From a checkpoint of a small image classifier: 24-pixel images.
Rows from block 9, named by matrix and row number. Rows with one number belong to one channel. Each number is 50 + 15 x the weight over its row's rms, rounded and kept within 0 to 99. All counts start at 0. After the name is the row's rms in percent of the matrix's.
# convs0: first 3x3 conv (model.blocks.9.convs.0.weight, 96x96x3x3), inputs 36-47, a 3x3 kernel for each
# convs1: second 3x3 conv (model.blocks.9.convs.1.weight, 96x96x3x3, transposed), outputs 36-47, a 3x3 kernel for each
convs0.61 082:44 68 91 70 93 84 15 04 41 68 68 51 45 61 49 51 21 50 54 70 53 59 53 51 58 46 52 42 35 46 37 49 51 71 68 51 52 65 53 45 52 52 68 49 78 66 56 56 45 47 41 51 69 39 72 38 41 52 49 34 43 47 47 74 63 70 51 47 51 39 32 19 77 83 58 74 57 41 45 45 21 38 55 47 34 44 49 47 61 59 61 48 56 48 30 46 39 54 55 48 60 41 36 53 69 32 62 62
convs1.61 093:51 64 70 71 35 56 73 66 77 67 69 23 40 35 63 52 43 49 56 38 32 26 51 48 61 52 48 63 58 61 53 57 29 42 26 33 65 54 52 18 52 50 41 52 56 54 27 50 51 54 50 47 67 24 61 46 54 45 47 42 68 56 47 48 61 30 90 56 48 28 47 55 55 30 65 38 52 52 37 62 46 86 77 40 71 48 58 15 38 26 57 46 46 50 66 51 49 51 63 53 26 36 41 40 50 54 37 37
convs0.62 092:67 53 75 59 46 75 65 69 77 83 93 57 31 27 40 51 52 37 43 46 51 45 51 39 23 55 27 49 51 32 50 72 41 35 37 47 50 50 37 53 33 35 43 33 50 33 56 55 69 44 35 34 42 46 71 81 59 44 53 61 49 41 55 68 23 40 63 49 65 59 83 74 61 78 42 38 43 56 83 80 71 55 46 35 51 52 80 31 38 38 55 50 66 89 43 45 19 51 38 53 38 39 51 51 40 34 41 42
convs1.62 098:70 80 57 59 39 63 45 46 02 48 47 77 66 56 66 36 48 65 46 56 47 66 54 50 55 49 43 56 41 44 36 42 33 40 52 41 55 55 48 57 68 43 72 47 80 18 62 53 29 54 26 17 61 62 23 64 38 47 47 64 54 43 64 72 64 84 31 56 49 55 26 61 45 30 00 30 56 47 60 45 13 43 41 47 32 49 51 29 31 53 80 54 54 83 49 69 50 49 31 57 49 59 56 47 40 42 60 55
convs0.63 098:31 21 38 76 38 77 55 61 59 37 29 58 22 57 63 49 61 96 35 26 43 56 55 61 64 68 82 38 34 47 43 31 50 63 51 32 37 40 58 52 49 56 67 56 81 46 74 63 71 23 52 54 61 60 40 37 33 62 49 59 41 38 44 44 43 37 33 56 57 57 44 34 38 50 55 71 55 43 30 50 58 55 43 39 47 41 40 40 43 29 62 67 52 66 33 58 71 35 43 48 77 36 55 64 50 57 35 38
convs1.63 099:11 54 73 88 59 47 60 68 38 45 59 39 59 46 48 60 54 43 49 43 58 46 63 99 43 27 76 63 36 53 19 59 39 57 48 55 44 58 79 50 59 53 36 41 40 27 48 29 64 59 68 55 42 45 44 39 60 34 53 36 56 45 45 28 39 46 72 63 35 29 47 49 50 68 69 50 58 43 52 53 61 53 56 55 51 46 56 49 69 47 51 42 58 58 77 73 47 35 46 45 33 42 53 45 21 69 59 39
convs0.64 128:32 56 36 41 57 48 46 52 50 48 73 58 42 44 47 50 55 63 28 81 33 38 63 36 56 32 61 53 54 52 38 18 99 89 15 57 50 47 44 47 54 33 61 59 54 51 65 54 49 50 64 42 52 36 78 12 50 56 71 42 39 55 38 50 45 50 45 47 41 37 47 47 43 41 52 52 51 43 47 66 47 42 59 40 43 62 39 49 48 38 50 69 30 45 36 70 43 68 45 21 40 65 74 59 77 69 45 53
convs1.64 106:58 42 47 31 37 31 38 38 50 67 70 44 55 46 55 41 50 56 29 57 42 40 53 47 47 71 22 15 72 88 83 52 32 35 51 70 37 51 48 53 47 45 43 40 59 53 46 49 53 34 48 39 42 50 22 39 41 65 49 71 62 55 53 36 38 57 56 33 36 39 35 49 53 54 52 38 51 49 54 48 47 36 45 66 57 43 44 39 40 66 51 53 58 36 34 57 43 27 66 62 38 67 31 43 96 83 37 59
convs0.65 103:75 56 60 52 45 63 85 20 36 49 37 58 50 28 64 49 44 48 23 56 57 55 54 60 52 65 68 41 51 51 72 34 40 54 55 42 24 50 51 44 44 68 48 71 67 34 69 53 46 78 37 54 38 37 14 84 49 45 45 49 70 37 55 35 49 68 64 36 45 67 53 12 35 38 65 65 40 49 46 57 42 36 55 74 41 65 30 49 69 38 36 62 31 39 41 54 70 15 47 53 59 39 49 48 42 43 45 54
convs1.65 098:65 40 50 62 45 37 57 51 19 48 31 52 44 46 38 63 58 44 36 38 34 38 25 60 31 68 52 38 52 61 49 42 12 41 47 67 59 80 35 48 67 43 36 41 53 45 70 86 52 46 54 78 50 61 51 49 50 44 40 50 48 37 53 25 86 79 40 36 38 38 55 47 62 50 58 44 36 47 51 47 71 40 49 72 60 66 50 58 65 40 54 50 72 28 62 48 54 40 42 46 70 75 35 33 46 66 46 39
convs0.66 120:84 42 51 40 48 58 31 64 44 54 64 51 45 64 39 44 45 35 54 31 64 53 52 45 31 61 46 49 55 48 37 50 48 73 44 46 38 49 48 42 49 56 56 28 52 37 44 53 61 43 55 46 51 37 54 59 45 47 44 45 53 34 54 74 29 66 39 71 28 56 29 82 53 67 31 60 14 75 26 62 47 39 57 43 56 57 35 33 51 61 73 47 86 54 72 26 60 25 90 81 24 41 48 36 75 28 99 61
convs1.66 100:49 65 43 27 43 48 54 44 39 35 47 45 43 49 43 45 62 41 37 54 58 56 56 71 34 38 43 56 45 31 42 47 62 60 61 54 54 52 36 46 58 46 55 50 51 68 57 67 57 56 58 54 50 68 44 54 35 53 48 48 48 45 53 34 26 42 41 87 12 29 42 43 76 53 19 29 56 99 41 59 41 62 68 20 36 47 74 39 31 61 24 31 45 39 50 47 48 38 41 33 24 35 58 20 34 70 97 98
convs0.67 079:42 58 72 87 53 42 32 47 58 80 50 41 47 34 33 35 57 48 41 29 26 24 71 35 50 23 53 55 41 50 68 60 72 57 30 65 54 67 52 18 54 62 38 61 34 39 50 07 67 54 61 18 71 50 74 60 38 33 57 41 49 57 61 42 46 72 42 62 60 56 54 64 75 65 35 46 50 29 54 61 74 97 68 94 25 53 69 68 59 55 39 48 23 50 52 44 38 53 51 66 48 58 54 48 37 41 48 28
convs1.67 095:35 57 40 64 46 43 23 54 29 62 58 42 58 65 52 24 37 45 53 54 46 52 40 53 40 51 30 37 65 37 35 51 47 66 54 30 49 58 47 26 49 44 55 62 44 69 49 61 55 59 53 11 52 64 54 41 44 56 34 48 25 32 61 75 61 30 32 64 63 70 61 61 42 25 38 32 70 55 43 69 52 14 88 00 74 43 49 99 96 63 58 59 54 52 53 53 18 52 40 45 35 77 60 52 56 55 53 32
convs0.68 098:67 84 23 33 37 69 73 36 27 15 45 44 60 82 69 62 71 46 60 60 40 30 22 49 63 68 73 44 65 44 50 57 37 51 54 48 61 43 53 26 35 52 58 83 64 33 60 44 45 51 64 44 41 31 55 25 72 58 66 68 68 59 74 50 56 50 39 35 39 50 74 48 21 21 52 39 57 75 73 68 50 43 66 21 34 44 29 56 60 62 41 63 39 67 38 53 42 60 45 58 53 42 65 56 34 51 31 51
convs1.68 098:56 60 48 67 59 62 61 49 54 71 44 57 55 61 76 73 47 52 60 45 52 58 71 53 80 33 67 63 37 58 50 44 48 43 61 32 48 55 58 93 76 44 32 14 19 20 40 41 38 61 51 57 76 43 48 58 47 57 73 63 67 56 15 50 22 57 35 67 44 51 60 61 25 56 31 63 51 00 43 49 14 16 39 47 39 40 38 57 48 41 86 24 32 69 39 55 80 61 42 51 42 74 41 77 43 41 22 53
convs0.69 103:65 61 37 42 60 74 36 07 64 68 45 07 25 44 89 77 36 69 71 44 29 73 60 54 36 46 66 69 46 41 64 47 55 59 26 60 60 31 45 58 44 55 47 57 71 69 60 48 36 47 39 49 68 49 57 47 53 55 46 43 49 45 25 41 39 46 65 53 48 43 51 58 55 44 30 43 44 72 65 43 51 58 35 64 50 55 46 57 47 32 48 47 55 65 44 60 62 31 58 48 47 68 69 27 48 40 54 41
convs1.69 098:03 37 73 54 56 72 92 53 78 47 62 49 51 51 31 60 63 24 24 40 50 38 49 86 54 66 47 49 15 59 23 69 46 97 47 54 31 41 43 62 38 30 35 45 45 57 44 52 54 57 47 50 42 21 29 38 47 66 59 51 57 59 55 65 54 53 28 77 60 36 44 43 58 61 53 42 41 52 53 41 54 35 57 41 41 51 49 52 43 50 47 30 71 64 28 52 46 08 37 59 43 04 34 33 52 56 66 50
convs0.70 106:39 65 49 50 58 57 45 45 41 77 36 50 44 37 77 57 36 37 56 46 51 37 55 73 49 73 54 67 55 47 34 30 57 48 40 70 61 43 59 64 42 33 37 76 63 45 51 49 55 54 61 48 62 55 66 52 44 30 59 34 53 74 36 45 58 44 39 41 28 75 60 51 74 43 28 74 36 50 40 70 52 22 42 80 63 36 04 71 70 66 38 47 29 47 55 58 42 41 47 48 51 30 45 76 44 35 49 51
convs1.70 089:42 51 56 47 65 56 60 41 53 70 52 57 50 50 38 44 39 51 65 35 64 54 34 51 34 44 43 39 49 64 45 67 50 52 77 37 46 24 57 36 58 60 57 73 76 57 49 44 67 59 53 86 12 44 38 38 37 42 66 40 28 45 44 37 58 57 42 55 44 48 35 49 56 49 31 07 56 54 51 99 88 78 15 38 73 78 20 89 70 17 55 61 71 56 58 38 50 41 55 49 57 67 47 41 45 59 51 60
convs0.71 112:40 41 51 56 35 59 57 56 64 43 36 49 52 52 47 62 31 60 48 47 49 47 46 62 65 43 64 47 50 59 59 38 56 76 47 42 33 56 53 55 49 63 61 47 64 39 55 54 32 52 55 58 65 42 48 48 71 46 41 48 50 44 49 79 59 45 46 32 49 29 60 47 61 58 51 54 33 44 50 54 54 90 28 68 49 84 35 38 37 63 80 78 34 35 52 22 10 30 43 82 38 46 17 62 37 44 23 54
convs1.71 099:40 61 70 50 37 21 17 39 43 37 56 44 47 47 45 39 34 65 38 49 24 42 56 57 65 63 56 73 30 59 72 45 32 24 53 47 55 62 50 34 32 50 47 58 51 56 45 58 69 74 53 61 44 75 67 43 41 45 38 56 44 43 50 32 37 39 78 55 52 24 58 51 53 53 52 41 44 75 30 42 74 75 79 33 58 32 55 67 53 67 39 26 40 55 47 33 45 65 63 72 21 28 38 00 14 72 59 67
convs0.72 100:66 48 99 39 59 44 43 54 77 57 38 52 34 53 11 45 58 59 25 59 58 50 38 22 60 57 69 38 52 63 50 49 34 36 40 59 41 50 51 45 23 35 49 53 79 54 47 36 30 52 38 53 60 74 43 49 54 40 42 46 51 88 36 46 58 93 54 04 38 65 51 57 44 36 46 52 39 53 34 43 51 48 54 55 47 69 31 52 50 70 52 41 48 69 76 26 27 81 56 49 34 47 56 44 53 21 30 34
convs1.72 102:08 54 79 69 56 66 57 52 51 50 37 41 62 50 51 42 56 49 56 56 57 41 40 49 50 72 42 29 47 49 59 40 33 56 43 67 51 33 52 24 49 34 41 49 41 30 41 26 73 08 58 53 35 43 54 45 53 50 59 45 66 42 59 51 60 82 63 53 22 72 78 78 50 48 69 56 50 54 43 69 67 43 56 56 43 40 47 56 65 52 70 48 61 56 29 67 38 35 47 52 39 49 44 68 59 46 45 45
convs0.73 108:68 40 04 72 81 00 28 57 76 44 44 48 72 59 42 48 71 76 39 47 39 61 36 23 37 75 82 37 70 59 35 49 47 53 57 48 40 34 42 47 61 60 62 82 59 37 67 42 66 61 49 42 34 61 44 48 53 44 40 58 36 63 33 36 86 25 41 32 65 59 57 51 39 32 41 69 56 38 34 49 73 49 54 59 60 57 53 50 32 47 29 69 44 45 43 47 47 50 45 40 59 23 83 54 53 45 48 54
convs1.73 098:36 50 57 70 72 61 68 93 47 35 54 51 81 44 48 52 45 39 52 47 62 55 31 69 36 35 38 47 54 50 50 49 38 78 24 60 40 52 52 60 37 50 51 44 44 51 59 53 42 45 47 63 59 58 54 61 52 26 51 51 73 33 46 39 64 32 71 30 63 42 55 59 47 48 70 84 35 54 45 39 52 51 57 68 41 74 29 51 22 35 24 44 27 44 54 39 58 47 44 49 15 29 71 30 82 73 69 51
convs0.74 103:37 42 49 53 45 38 53 36 59 37 55 48 20 50 49 23 46 54 27 60 52 46 70 09 57 34 63 26 67 40 46 33 56 49 42 42 15 34 34 39 26 49 59 52 26 60 30 51 67 57 46 56 59 29 44 42 45 49 48 52 52 32 56 27 65 33 58 56 41 37 23 86 52 25 51 53 64 56 39 28 47 41 52 37 39 80 48 30 35 57 62 66 40 73 83 59 37 20 88 74 59 45 55 66 59 26 39 61
convs1.74 104:47 41 38 48 66 36 44 49 43 52 30 52 58 65 53 33 72 50 52 70 65 50 54 65 59 49 43 47 67 30 41 51 37 50 49 53 57 54 35 48 46 57 45 50 70 48 56 50 35 88 51 30 62 59 33 75 46 43 53 37 53 55 54 65 43 09 29 34 35 36 40 25 66 66 58 57 37 35 36 51 74 69 62 66 35 63 38 43 46 71 28 49 60 42 54 54 16 48 27 47 00 05 58 60 35 88 63 85
convs0.75 088:58 60 57 72 60 39 27 84 47 42 49 42 62 46 64 34 45 45 47 44 25 71 49 62 25 65 52 67 63 50 31 77 27 43 46 52 37 49 30 73 49 84 47 53 42 50 33 64 57 43 49 52 51 56 38 28 49 59 40 77 46 36 42 42 53 78 49 36 20 58 66 16 43 38 47 67 42 51 42 46 53 61 29 70 46 01 55 99 33 30 67 46 63 51 64 33 43 46 67 48 48 67 53 59 50 33 49 48
convs1.75 091:70 59 35 51 61 73 45 28 48 58 46 55 51 47 50 50 41 52 50 35 46 69 53 61 57 57 28 42 47 40 47 47 72 44 57 52 54 47 48 46 60 52 73 51 45 42 58 59 59 60 37 46 58 31 45 51 49 37 49 95 46 48 59 39 64 67 35 30 49 83 55 46 63 63 22 59 30 68 50 56 49 71 26 71 87 72 32 28 49 43 65 51 42 47 72 35 38 57 54 47 56 75 28 43 83 65 33 32
convs0.76 091:40 52 28 49 31 36 36 58 41 63 59 45 62 48 45 48 58 30 70 51 32 56 34 64 53 38 47 61 68 34 50 56 33 46 41 44 69 63 69 51 23 66 44 37 38 44 24 57 58 48 63 80 25 81 65 74 70 40 19 74 47 36 23 49 64 63 40 37 39 42 42 62 43 58 54 71 22 66 32 46 44 32 78 59 30 52 20 42 52 61 37 51 35 59 45 52 70 45 53 48 72 47 61 45 39 60 27 37
convs1.76 102:54 63 32 40 61 62 55 37 43 44 53 38 29 50 36 58 65 54 67 49 73 59 52 73 20 61 55 60 35 66 64 49 35 54 46 25 44 30 40 33 56 65 59 69 43 38 63 32 58 35 57 22 31 52 17 62 38 44 44 66 37 46 63 28 30 59 65 66 56 62 39 31 39 30 50 62 57 45 50 71 40 22 54 84 69 70 33 59 49 48 86 99 82 25 77 22 38 63 00 50 63 56 44 45 58 43 38 27
convs0.77 097:32 35 48 53 49 39 52 65 30 69 70 99 63 45 33 35 48 23 31 65 44 63 48 45 51 55 39 49 62 21 53 39 43 57 62 28 36 53 51 40 67 63 56 54 33 62 50 46 47 53 63 13 78 52 40 33 47 31 52 73 41 59 56 52 41 73 40 36 45 56 49 48 57 50 85 41 38 64 60 36 54 43 42 30 53 43 43 58 47 45 42 28 74 65 27 61 39 48 62 47 38 36 73 37 45 69 49 40
convs1.77 105:57 42 56 65 40 39 26 57 38 68 39 58 67 33 41 42 51 40 48 57 52 65 48 50 57 52 59 60 43 34 56 25 60 85 41 70 57 54 62 47 28 78 65 60 65 61 46 61 44 56 60 53 40 29 69 31 72 43 48 53 49 61 68 40 48 51 55 45 52 80 44 53 38 05 20 49 64 61 64 36 33 46 59 44 42 21 67 49 65 32 91 88 53 47 80 46 34 41 43 42 43 43 26 58 42 52 31 64
convs0.78 081:54 40 37 48 17 55 80 59 27 13 69 68 41 61 99 94 67 43 46 49 60 38 37 79 68 27 25 40 56 37 64 62 67 40 58 34 46 71 44 48 50 63 72 45 43 59 65 50 34 29 55 54 62 67 44 60 35 56 59 41 35 53 55 40 43 62 54 49 53 43 52 31 51 61 28 25 48 76 79 63 42 41 58 44 62 51 50 50 39 51 45 56 49 67 37 45 31 51 70 66 32 36 63 55 34 73 60 54
convs1.78 091:42 36 66 42 76 99 73 71 78 58 43 14 71 54 44 66 61 51 53 49 45 48 48 57 50 49 65 49 58 58 70 37 27 61 45 51 43 27 41 40 87 56 81 34 36 52 44 64 84 47 40 54 44 39 47 62 31 57 59 35 36 50 36 44 49 51 50 40 38 46 75 63 52 43 58 40 59 56 44 61 28 50 73 45 27 52 38 50 53 58 55 49 34 40 52 33 14 49 55 25 68 32 56 56 56 60 58 43
convs0.79 097:47 63 31 50 45 55 68 35 41 99 46 49 75 34 10 79 55 21 67 35 50 45 45 19 61 49 17 47 79 44 31 50 37 60 74 61 47 48 19 43 24 35 58 57 28 46 34 28 75 52 55 32 62 26 44 60 50 38 69 50 43 68 47 42 70 29 55 55 41 61 42 47 49 51 35 63 33 54 62 59 43 39 34 56 59 38 52 46 45 53 47 39 49 46 52 40 42 40 56 43 60 57 56 54 71 64 43 71
convs1.79 100:53 40 25 56 47 62 61 46 79 15 24 63 40 61 55 39 38 62 60 43 63 47 51 36 36 51 50 32 29 74 85 55 37 23 48 77 47 41 78 49 50 44 37 46 44 50 34 29 31 47 65 44 51 77 38 44 50 41 52 54 49 56 35 34 41 71 59 50 50 52 49 42 44 53 55 48 42 56 37 66 56 35 43 57 45 64 46 30 46 51 44 51 63 37 50 47 43 61 63 73 58 69 14 51 72 79 65 26
convs0.80 106:43 62 64 52 44 46 40 66 40 24 51 45 59 45 56 50 52 21 56 42 49 50 37 70 40 33 62 47 49 58 41 73 26 75 57 35 66 45 47 59 40 52 46 46 52 54 41 33 55 60 56 53 34 54 32 67 55 59 50 41 48 16 68 47 60 30 48 56 64 52 42 55 31 50 50 52 41 54 42 54 69 46 66 26 52 35 40 44 52 69 42 21 69 66 51 56 34 52 25 57 30 57 47 82 55 44 61 27
convs1.80 098:55 48 46 57 51 55 40 54 40 57 71 52 66 59 37 50 51 49 53 44 52 91 56 49 60 17 65 46 74 62 77 45 29 73 18 69 24 46 31 62 49 45 51 52 56 60 74 41 51 32 30 69 13 26 40 41 48 79 68 52 29 68 53 48 39 35 51 58 47 26 17 35 49 65 56 41 62 19 62 52 41 40 69 42 56 46 38 25 44 43 60 72 46 56 55 40 38 59 56 65 43 65 43 61 51 57 68 41
convs0.81 109:61 54 00 29 72 59 59 70 84 47 39 41 28 44 44 70 58 64 49 37 52 47 53 39 60 50 51 37 33 53 57 53 48 38 36 55 46 61 51 15 35 28 57 62 74 49 41 47 07 54 31 66 55 44 75 62 47 60 41 73 92 37 43 31 54 37 57 35 72 58 43 40 43 42 46 46 39 76 91 12 36 50 65 29 45 29 52 50 57 57 38 36 63 77 33 58 51 49 44 42 36 26 55 53 69 26 56 41
convs1.81 102:53 59 58 63 66 65 59 64 40 59 72 52 58 62 77 64 51 56 29 59 55 70 63 47 54 67 27 56 51 45 41 56 34 53 58 47 17 25 75 52 58 54 37 74 61 43 46 43 39 40 68 58 18 27 24 14 44 64 79 47 44 32 71 30 41 68 46 40 24 43 42 33 70 61 57 00 52 14 57 53 59 50 43 43 27 48 58 42 55 51 66 79 59 71 63 51 26 53 31 37 48 57 40 48 55 50 48 53
convs0.82 098:31 54 51 36 51 51 35 67 69 56 43 39 34 44 56 32 44 38 66 24 73 62 75 21 38 73 71 46 63 61 59 69 54 69 39 62 50 40 53 48 72 47 65 53 34 38 45 40 33 43 40 44 58 42 31 48 62 64 66 56 60 38 41 43 26 69 88 38 26 23 53 51 45 41 40 40 33 30 43 66 51 55 71 71 47 57 49 93 35 66 40 51 38 55 45 42 42 52 44 54 54 11 47 47 50 72 26 50
convs1.82 097:47 44 30 50 54 43 32 29 38 66 38 49 70 46 49 31 34 51 49 37 54 42 33 47 39 22 58 45 57 59 50 55 30 50 65 60 41 38 60 68 48 33 36 46 64 54 57 85 57 54 78 86 43 47 43 42 58 61 51 46 33 17 37 36 34 44 55 48 37 33 59 56 60 63 63 47 40 60 39 60 55 47 39 73 82 50 24 80 93 65 29 39 41 42 46 36 53 46 60 59 50 69 56 54 50 25 42 52
convs0.83 107:30 80 53 55 61 23 40 70 45 36 72 39 38 61 66 69 72 46 41 40 38 26 58 47 59 63 32 29 46 63 45 51 53 31 31 79 41 46 34 43 47 56 64 50 56 34 66 50 43 55 44 54 46 38 51 42 41 62 47 47 35 36 39 48 31 61 67 52 34 31 36 49 44 46 52 58 43 47 60 58 49 53 14 81 42 26 74 26 14 67 60 41 60 63 63 40 43 53 51 52 48 52 52 58 53 46 46 59
convs1.83 103:48 41 57 53 75 56 44 65 58 69 63 53 46 40 47 31 48 47 22 61 17 58 78 43 62 74 49 52 57 49 32 72 48 55 49 48 61 53 54 43 56 50 68 73 39 62 61 37 55 64 54 68 43 33 51 44 52 35 81 46 70 56 57 40 70 55 67 38 53 58 44 31 39 64 53 34 73 55 36 55 37 54 32 31 74 55 40 43 48 41 44 39 40 50 41 47 46 62 47 40 31 61 43 59 50 61 53 00
convs0.84 107:41 34 47 37 66 55 38 43 47 55 37 67 45 53 43 50 41 50 47 48 34 70 39 65 29 67 47 46 66 91 30 53 43 80 54 59 64 35 63 28 68 59 62 46 61 33 34 55 78 51 51 37 66 46 37 42 30 57 62 60 47 66 39 38 54 57 66 29 39 35 35 58 49 37 46 53 48 44 43 67 49 68 16 99 22 60 25 79 73 37 24 45 58 36 61 28 61 39 22 59 40 62 42 60 23 52 58 43
convs1.84 099:33 50 24 51 42 37 41 52 33 76 49 51 47 48 31 38 48 56 60 55 49 48 55 59 47 54 38 58 52 86 67 43 61 58 37 40 66 47 61 62 48 60 51 40 45 54 59 98 59 72 34 77 63 38 34 40 43 55 48 50 49 27 31 24 52 44 40 56 41 65 44 65 59 73 53 53 44 51 51 52 53 59 57 43 86 67 31 63 65 52 44 40 32 47 61 41 50 39 48 31 55 50 42 52 26 29 42 39
convs0.85 092:20 41 35 62 51 29 47 48 32 46 56 53 33 52 54 42 39 52 30 48 53 31 35 57 46 73 41 67 52 39 48 37 52 38 38 48 53 18 67 25 55 77 23 52 59 55 39 45 31 52 48 55 52 42 29 59 73 44 60 74 71 50 70 43 74 69 38 62 50 75 66 53 56 60 52 18 47 68 54 55 49 45 75 85 70 48 64 59 55 90 62 47 61 37 39 44 48 35 35 59 48 54 47 56 44 59 40 40
convs1.85 101:51 55 42 62 55 53 59 43 62 59 49 47 54 57 55 40 60 39 39 76 44 54 57 40 46 59 36 48 46 54 37 74 32 35 59 34 34 57 25 47 71 09 56 62 37 44 42 24 47 47 48 56 30 55 38 57 17 42 51 48 75 63 53 20 39 26 71 74 53 35 48 38 53 57 24 37 63 22 66 41 42 47 52 37 66 67 44 95 63 19 73 41 33 62 45 56 52 62 50 46 48 80 57 54 46 58 60 59
convs0.86 100:47 41 61 51 58 35 45 52 75 77 32 51 53 82 48 11 31 93 51 49 60 55 41 38 44 40 74 47 52 60 48 52 45 36 55 63 27 45 90 51 30 42 44 71 58 66 49 36 63 63 50 40 35 42 32 51 42 35 43 67 49 51 45 54 52 75 37 47 45 64 54 60 67 60 40 36 60 39 39 52 47 54 64 37 55 44 46 59 34 49 49 44 41 52 46 23 44 55 68 46 50 62 47 51 42 41 61 47
convs1.86 103:00 58 99 33 66 60 76 49 60 64 47 59 50 60 54 47 45 19 30 44 56 54 54 65 34 52 59 68 42 35 33 75 50 60 40 48 48 35 27 37 45 36 42 58 59 61 37 67 51 31 50 30 65 51 49 42 37 44 57 48 57 67 60 61 55 65 60 43 37 77 81 93 40 56 65 53 55 45 62 60 43 36 40 54 46 71 42 33 36 11 53 28 40 19 35 43 56 42 37 47 51 39 54 56 10 36 65 40
convs0.87 110:99 00 38 17 93 43 46 30 73 45 52 55 57 53 56 44 59 60 65 57 38 28 55 30 65 45 65 51 48 60 56 61 51 34 32 57 56 42 36 51 47 59 43 37 34 49 31 51 60 52 38 44 69 67 59 55 67 39 46 18 55 70 47 41 70 25 37 46 52 69 25 53 77 32 50 22 53 43 50 30 56 67 47 36 45 54 48 56 46 42 28 70 24 55 36 63 51 44 45 33 45 73 86 49 58 20 60 30
convs1.87 101:67 54 66 47 42 56 51 46 43 41 52 71 54 40 66 41 43 48 60 39 36 47 48 18 83 58 34 43 29 53 41 58 55 71 43 48 66 39 60 52 46 49 55 40 54 40 24 61 69 21 28 25 44 62 60 45 55 67 38 53 38 58 53 54 25 40 22 40 47 70 57 43 37 43 41 52 33 61 29 29 62 74 36 58 43 58 31 45 44 75 41 39 37 44 42 58 47 56 71 53 39 30 81 40 74 25 61 67
convs0.88 111:63 61 28 56 56 60 51 43 57 58 42 33 65 48 26 51 49 65 52 34 46 52 38 61 65 34 73 35 06 99 62 08 55 34 57 39 48 61 67 46 41 62 54 64 49 34 55 51 56 57 61 63 34 61 51 60 32 51 61 49 66 50 36 66 66 46 39 47 39 51 53 58 63 51 47 43 59 51 41 55 65 59 58 54 45 55 51 36 70 50 46 54 61 53 38 50 58 55 30 59 06 80 32 05 72 16 54 56
convs1.88 104:52 43 53 33 55 51 49 54 39 72 59 49 39 66 45 36 47 51 48 33 31 59 43 53 44 60 47 56 75 87 48 64 43 57 74 13 41 58 67 48 53 53 31 36 45 45 45 54 68 60 39 57 42 49 47 54 41 55 62 56 42 59 46 37 37 64 39 50 54 50 56 44 51 39 47 41 60 54 50 38 59 64 49 57 55 71 54 27 65 53 58 48 61 43 58 44 53 65 64 38 72 48 42 47 49 31 17 69
convs0.89 105:41 73 58 56 56 35 37 74 55 56 65 38 48 46 47 49 32 43 29 76 41 64 22 65 45 64 49 51 40 41 51 68 42 29 61 58 74 11 73 45 46 46 59 60 46 30 43 60 40 55 81 69 72 63 60 28 71 66 33 26 65 47 53 37 65 42 50 37 44 42 48 42 32 48 49 57 73 47 83 32 56 27 51 23 32 63 60 66 30 40 60 14 58 42 55 57 37 66 54 37 48 51 61 40 53 50 52 52
convs1.89 107:71 54 40 60 29 47 23 41 34 65 40 37 51 67 44 46 54 43 39 57 59 46 38 81 48 67 68 39 45 44 46 44 56 40 62 39 45 26 87 44 51 71 53 45 50 70 49 53 66 43 56 35 26 35 51 38 40 48 55 61 58 56 54 29 81 52 45 42 53 48 50 37 56 52 68 41 66 67 46 46 57 71 40 56 40 50 58 50 43 68 96 86 98 51 61 55 18 29 20 66 60 38 34 44 47 45 53 50
convs0.90 099:83 70 46 56 53 39 73 38 47 42 37 50 27 67 67 62 45 47 62 46 19 43 64 58 46 51 45 48 45 56 42 48 45 48 59 33 43 54 58 41 45 47 41 51 43 51 49 36 34 31 47 78 37 44 55 84 62 33 56 44 50 82 30 67 60 41 46 42 75 33 65 56 40 63 64 50 66 29 52 41 74 53 56 66 54 43 21 50 58 72 80 56 47 36 41 99 59 85 58 63 45 57 50 59 58 39 55 55
convs1.90 100:32 36 54 40 67 39 56 73 53 32 67 45 49 54 51 56 44 52 48 59 53 56 70 65 30 41 43 55 68 50 47 55 25 41 44 54 64 76 38 43 57 37 61 77 54 60 71 46 42 64 64 50 55 70 40 66 42 54 58 32 32 54 71 07 43 27 61 44 44 23 55 13 55 63 70 37 70 06 51 62 46 52 42 84 57 70 30 44 64 35 39 52 27 47 49 37 49 35 34 23 37 20 45 51 49 92 65 91
convs0.91 100:47 46 59 36 54 67 50 34 55 44 34 99 42 34 80 40 40 72 04 56 34 49 68 49 61 67 32 57 69 27 41 64 65 40 46 50 24 52 66 36 85 59 45 81 50 54 42 56 53 63 59 27 43 51 43 35 45 52 61 48 38 61 51 30 49 44 72 63 39 50 48 46 41 22 61 47 63 43 53 53 56 56 48 46 41 53 46 42 54 61 43 42 55 55 62 46 41 25 55 47 40 67 67 56 68 44 37 39
convs1.91 097:49 49 60 70 43 45 77 62 47 67 29 28 62 48 38 89 59 54 46 42 46 44 46 68 54 26 38 81 37 42 42 48 38 48 40 31 43 41 55 76 30 65 68 49 54 36 51 60 41 51 49 72 76 51 56 35 40 45 61 62 71 54 60 59 55 17 31 77 65 57 45 54 27 39 49 61 53 01 58 45 52 47 43 35 65 37 25 46 31 66 89 35 31 66 66 61 47 65 22 34 40 37 88 55 80 10 60 60
convs0.92 101:52 36 77 57 64 52 28 37 58 63 74 97 56 81 82 41 37 50 40 47 16 88 78 83 25 38 39 49 74 56 33 54 49 52 64 52 69 37 51 73 63 42 29 80 37 71 52 51 31 32 24 59 43 75 37 42 48 36 36 52 52 53 42 50 47 46 54 50 52 34 62 29 65 62 65 21 45 50 51 40 72 35 65 39 56 60 43 38 66 44 48 33 31 60 71 46 35 49 34 72 41 84 66 51 60 45 33 63
convs1.92 100:25 47 87 63 49 61 65 73 74 49 51 30 58 44 35 65 33 53 49 60 57 52 24 65 32 32 47 43 52 64 66 48 43 62 47 60 54 28 55 50 51 44 46 45 58 31 57 52 43 62 38 49 65 53 48 47 60 51 53 42 30 45 58 32 66 25 55 44 72 50 66 47 38 43 38 43 63 36 65 29 61 41 50 73 55 44 21 31 54 34 54 64 44 44 62 26 41 54 44 61 39 45 39 58 86 70 52 35